Weights of a small image captioner: 64-pixel images, decoder activation gelu.
Rows from block 2 of the image encoder of a small image captioner, named by matrix and row number. Rows with one number belong to one channel. Each number is 128 + 24 x the weight over its row's rms, rounded and kept within 0 to 255. All counts start at 0. Numbers have three digits each. After the name is the row's rms in percent of the matrix's.
Before each channel's rows are labels from the 100 images, of 14976, where the channel reaches its highest value: "strongest on" is what is common among them; "lies over" is the class under the peak. Only what is clearly more common there than usual is listed. The data: drawn branching plants. In brackets: how many of the 100.
# convs0: first 3x3 conv, stride 2 (encoder.blocks.2.convs.0.weight, 112x64x3x3, standardized in use, each kernel summed), inputs 0-63
# convs1: second 3x3 conv (encoder.blocks.2.convs.1.weight, 112x112x3x3, standardized in use, transposed, each kernel summed), outputs 0-111

strongest on: autumn leaves (49); narrow (43)
lies over: foliage (56); wood (27)
convs0.30 102:138118101113143130137129117125129111163138115153110113152130123144110102197135164144105137121106120113140153153144191098131132138095084109084159168150117105103105113112146110085103136163127157
convs1.30 080:138136173129115138128161096094118107145142176119104161124147111139156146112158091124118133081149130091137107129143103112117095126158138144137128128143109126124129153143139113209150149129094143131098134149149094134146129141119096146114135158169127158174168143116138113171169112175113097110154134116103184103159147151104140119147128169136

strongest on: three-way forks (92); narrow (70); green leaves (38)
lies over: foliage (26)
convs0.56 097:125118139108138065048123122180098119152141123136117096118123130142103120160129125150166106180117109136112155125089129120123117142143101133163129133138144127169104139133095134096153150160139136
convs1.56 076:135130103133113157166127101121130137122155110123114128172103092127116130127167131141104144103124105105125132106092108136092115135122127127080163116153124069128120163167192102146160165117124147177151146154168164128141096089103146123148148156122144140115142186099128113128117126104161115107128151120136120180149136151180132109120161110131

strongest on: bare (50)
lies over: wood (35)
convs0.81 090:143125102111157094123150081113147141107150107142104091120124137168109146159163131169156150108125105147134121146143096130129102142065112081122108128141157154125135127119117119149106122174111181
convs1.81 101:137127146113111148104098138129118164124131169130076129091096131136102094086161104109097117143137122164119129116124068133148150111105149119123125127080121147083116132110107147129119135088111095180112145111145112074108150109139112127164109106130104118154134105185131144153178117135124120160168135167091093120110126130126111119110126090156

strongest on: three-way forks (89); narrow (86); bare (48)
lies over: wood (68); foliage (32)
convs0.92 124:089127096100109136109131130122117128132140146148111132125123088110214129113137109115111139158122168160077122126160170126117141127120123122117125135125127128133133081088115167125196123140156124
convs1.92 112:106150132161108101122150145085132129178161103111134127109142120121101174169122144124131115144089109102134152126138123135132105121111122151136129101168140118126118166115115120102134135164153144107142070136101094143179096137145144116122142136093140142125123121135128158098116142077138108138105173170129139143151121103096116112149141226106

strongest on: red berries (68)
lies over: foliage (26)
convs0.19 098:117154127117123101137143096128120164095100162086117073126150146108144122157125129163168152177136117121141135143160089089132131119089105093145087159137107146137125110097140155154125138144154108
convs1.19 073:161121093150103120140147118169074186130092121118153123131115162152112134116142157156112104120143098107114117120100064132154109138137160159143129151149152142154107141103119162098135123097131140141139175098138149104099101128114157131155118114140108102127136150125157129155172146151152127103140143175149098131133170166118086150091152148102

strongest on: three-way forks (93); white flowers (36)
lies over: wood (82)
convs0.34 112:106137097140148150136136140122114093144123114133098136133134116096129094145108116098091102119113141142125160091125130166118142139096190095111147110123183140136126092110193158109135132154171142
convs1.34 132:087142167134136103128126116122143097159129108117087110115139122111161133176123122104102133181132101167134149147116156152136117128108115173121099138130114137150110119125150102122113117121095102105118104084148102181118137099160096093091139163119160168112109140151125123126095109124123166145101116131115106083062111081099154129114116156139

strongest on: autumn leaves (100)
lies over: foliage (100)
convs0.96 129:132162133133105145121137142155164110115114105105103124130098128183207111157130162130174078159130155141122135100120097113137095104108126114102120128120140123123131133154113115147115151082102151
convs1.96 142:106135104140152070117132111102134168124115093144136116120125118086123137114133158120134137111146121109128137137140125123134127107153101116109136135162139112122124142126116163130111128118161117075142070099101128111129107113166152121107128072141112110128114092126125099138115101115128098123162130154111057098178116132126073125112109217100

strongest on: narrow (85); green leaves (45)
lies over: foliage (87)
convs0.49 108:156163102131166109140102094106126083107189118126096110101143138129164149102124144106118121138117152118095118110160153160141172149102102152101133161110152089122146141136102128125085133128130159
convs1.49 104:142100119131134149140113147092167128112120090148117131115132119095098110114100136128127131125060104135126142144126097160129144116141115126120141144135174127096114147103117140130158160142229174128105086148117146138120120134099122180104108104112148118115096117144115115148182139116146162188164117113126108121141118143126127155165141113156

strongest on: bare (78); leaning left (68)
lies over: wood (25)
convs0.85 117:130115150081136150101132117112094125152123152165118112085191108100081120126137164139149150101129136117151119142162095133133125105140113106133168096153096104121156117139171116115113152170113141
convs1.85 095:126125164121123105130138137133095131136117191099145162109135088132132109172137147148128109108092144126132134129115128129123093129132131168188121138130112114082132085137119143131103136116099088110105179095126119113102101087122115146114114113100096108099163085128127148122111164133119081122090170184127111112140162123138157085132110116094

strongest on: autumn leaves (47); narrow (44)
lies over: foliage (38)
convs0.54 102:097125082130133153106136140087129141144154151127125129128154115114131117143124115120127097120118129167104045129118135145148169173137128168140099092152097101140121109087170128141155146161130112
convs1.54 092:103125135145166134116120172167102114192136127130156173093128151135078156163111168145131128098116118119136130111110124125116100088103127098150123113160105138091143080150104109142156127104174166130109109144146139139160083161131158143145122130071166134118112145115131152109127135111095144149111127087152143140110162101113161104121110138137

strongest on: autumn leaves (100); narrow (53)
lies over: foliage (100)
convs0.84 120:133131131128068141117133128181155129120164138143105129135139068106182116098135132136125108155143145124084160132120156151118123142142117135100144151147110122081123078124113140159139129094154086
convs1.84 109:131111139130135141120154131040109141160135114159126125136135141114095146119133114177137145135106130069130134112135140125120098141117115157119123143136150134121166169119127136099146112171184163112124117138095142135155109133169148120124125120097157128121129134116135103126121111093128112123118152178144135125147103114107125139151136243125

strongest on: three-way forks (89); night (85); narrow (56); foliage: white flowers (37)
lies over: foliage (74)
convs0.110 067:138104144118130146144112138104121097110121129144083160145095102130117162155135141152130138068134111141071117144107148127131173142138166145132145160137121111154163119143125139152073100127071107
convs1.110 092:144149144132130120100119120099136127117099140122098131133157135148099173078139110071112130106145124104112176127116108107116096126132129113110110145111112120100157161112097132146085150168124118122112122126150102151128099124195139146134182127153164175104167078127119141113131126149082123114084114157098135117159135125110091168094123127146

strongest on: white flowers (44)
lies over: wood (78)
convs0.29 092:118121138151128157088118077109143085138110131170087174145134118123103110142111105116103121150120148142148098112097140160139126119136096155170130154154129151103103078120111140122138144172176130
convs1.29 143:140152146145156178100143125104140078163170103136100135141107122163124135175135128113121164143142108136116131162126105140135137137112127113134094104105109170107150096151136126124150127092156126122130057153120115119132112126121132135123154103112174136071139111144083162080119090094134122123136114081130085136103117086116138139133136163159

strongest on: autumn leaves (97); narrow (70)
lies over: foliage (81)
convs0.79 124:118117108119126167097127137127105157134146100125145120100139129132081142200120158108177105147105126121133086159116109133125118105125107098122121154143080138173135135090164135111146140142118175
convs1.79 125:140121111145127146146137159115135121152105140120131156078130076163127106125137129119116139114153093120145134136113096128139124116158161122142117130136146129102128111124148125189137149104114140153115203157118125110159097106144154141107121143123141103154144157121132131129132164174152111120129207127135190114126131161162143119096108187082

strongest on: three-way forks (88); autumn leaves (76); narrow (76)
lies over: foliage (76)
convs0.4 118:097134124095144120114090137145115150156111120124095155115125070178150136155130132143133108110126159112105119142142112096126094130119121138147160183146137151088137094112125176126176091112117154
convs1.4 113:132122137129135140128115081047111129155114131129155123105119110133119139134124112091119130146105122079126133120143144135077146110142131137114136123165128098106120141114137135114113138138157157107077166113114073113154126131119143118103139173164108143115117096114116152158121111116107102098098114137134125152118119133107125102076132230092

strongest on: red berries (100); narrow (57); night (49)
lies over: foliage (100)
convs0.11 114:112126144103145130114096133119151123145130108128113105171147221139125144118114154127127146125189170128104107117167104131133090150125136101144121087101091122151111167125129119113134116107127102
convs1.11 132:172139129100141087149125159194152108112119101143135124114118116109148069108118148130141152129137121169161132128165098121145115107150100098112111119124142089141125104100160152128140104141147115130101093094123139120119125128158148135109122152133141156125137104141146131157138116037127195116145094170119118140117148140130143158115132075137

strongest on: three-way forks (91); narrow (76); green leaves (63)
lies over: foliage (95)
convs0.22 113:126151095164122122144126107143129133107132141142128143176109139117119117125138166109130179139128133106103142113115169125129179137139135123162165184092131115137085134102098113070094100108107099
convs1.22 096:105144109100120139125113135137147101116095124092134127098160118144138098133081092121108114084092134140089111146177049094094118123139117140125104155150175106131107121104103153121175129144199135118093126144103152117130092122129106189101142120148146135115127138131089133143148128118118167121127124134114097158117152099131143119150148118115

strongest on: red berries (81); narrow (45)
lies over: foliage (77)
convs0.2 104:096156128124132160130113112130129135153102125142115090155148165193141121132153147145156084113141158103115154089124103134068118119132169141082116125128143114133128142095178114102105102136119139
convs1.2 119:065143134099144081123135136171110143104130135101106118116121131113160065091145093133140103114142136163155138110156111141164139114129099155139120148146099131147134106117105158122136104104116123109092075082121116114095162117138113156117147087137086136129125096121123143144114124135116138105078100135140127124086113104125095122099106198120

strongest on: leaning left (47); bare (39)
lies over: wood (69)
convs0.5 097:132119124114149142113182089109108101103097110090077153085138152118153163136142106137121137094083107128126135148091132115140161122137109122144124119172146134143138117111181156114151117158154158
convs1.5 076:137121140147122156151108186139138118156108107125138129154137172135134208153138115189118128121162097122131075147124097134154132107119099121185146111129061126141125121156140106122107113109112121152172148134163133120116115135154118130129162154131155143159140187112150126124126154137118106121113094165150136139136097129130132118123103150176

strongest on: green leaves (73); narrow (45); night (45)
lies over: foliage (78)
convs0.32 105:107139083053171155110135124101154094129122127122109134101125136141095139147093138119117070157113125127134081131161143146132165136132100157122133111111128115156140137125175139137166123146157143
convs1.32 094:165109128167112146181172126112123133151108139145117147129146138137125159152158114141152119100135112130107145124127077145105127120098137136120142125151151166114144145158138125159121134162172111190132134167114149134141132142147126141121100129155150152133155154120124096137165184129163117177097076134120123129203125128143144121151113185137

strongest on: three-way forks (95); leaning left (53); white flowers (40)
lies over: wood (52)
convs0.27 080:133142124107116113118203108123091145103101148102106089125131142096128102168110149141092135101139152155153120135161132171146171142113143125144127122109114133102077099129114173143142151127146103
convs1.27 070:125122110155095106126171160146158158125128127149130135130105167135125176128152086159153143134174133115112105143106132124085117153149106146093169167119152094114133150087114124167164099123135115149131138102144132119095121113106138091126132138158119144125139095098119156134130105141126093133069051124152162134137095155132118163146158109137

strongest on: white flowers (66); night (43)
lies over: foliage (43)
convs0.76 085:141080147074124158103134141099149124117145151126114143128110077138116141108132147125170167119121086151108145152163127122110100116125132139154163088150107128125127124135064161106168143128118158
convs1.76 076:103126132164128081107111120165139156117172127114126130148121110131106109081151127135117130123100115113132145156090082116119084149133132141118121152112129100092141114130144157097133085134095121122094102083113150110138169142139127137143148110119087175134146089139142110161105218136139102132095149146125095153127103138116097135108100117090

strongest on: white flowers (53); wide (44)
lies over: wood (81)
convs0.25 081:126108101165141111154142113153125117134112159138142079068161130134110125137150135157120123132121102122146133138169129115168076122118097148051145107110136142106135116140110103145173120159144138
convs1.25 085:153119109110122156141124125189126120126127090126115164156118139140134102142171155111087096134106155158108155168118108119125158104122171134086101182126140141183135148134147132132118087107143093183133148105097126093079117126111130118112111131110162107093097111118156080137117088138119111128140119105108135110109138103097107123117109165141

strongest on: leaning left (70); white flowers (39)
lies over: wood (27)
convs0.28 072:101140123096173176091129116136106149113123113119106113084066151140123187120143104159142103121124095128143136125097113138154174119129162130120131117138137128121130125140135120128085143184120166
convs1.28 062:148130119147090130162137155134108133144137146136111153136098155162112120175125152123161157083158122127138141124126144140091135116138099126132139141106118125110132118139166110115138123146117115165185154200158163114136142119136138125140137124161146156182123154119125127098137132111118061177117103174131164167177090122120147158132112136158

strongest on: narrow (83); red berries (61)
lies over: wood (37); foliage (26)
convs0.45 084:116116115121142140078122110139088142124094142104137139143104149135091170151088102104151138097103139164109110140137142143147192097145108125141118116097129101150132147115169158156136150175120097
convs1.45 096:167126167092113169112104156161092161194131101123089128132125118142134135166133099142161113112153102156112116135107132131122143147109118114127105099087123127102141102137140128141172128175136151136138137148131105162176152149137166154144116165131167119125136138143159123107147135117125144166114165110153169137111176127167148168089147117146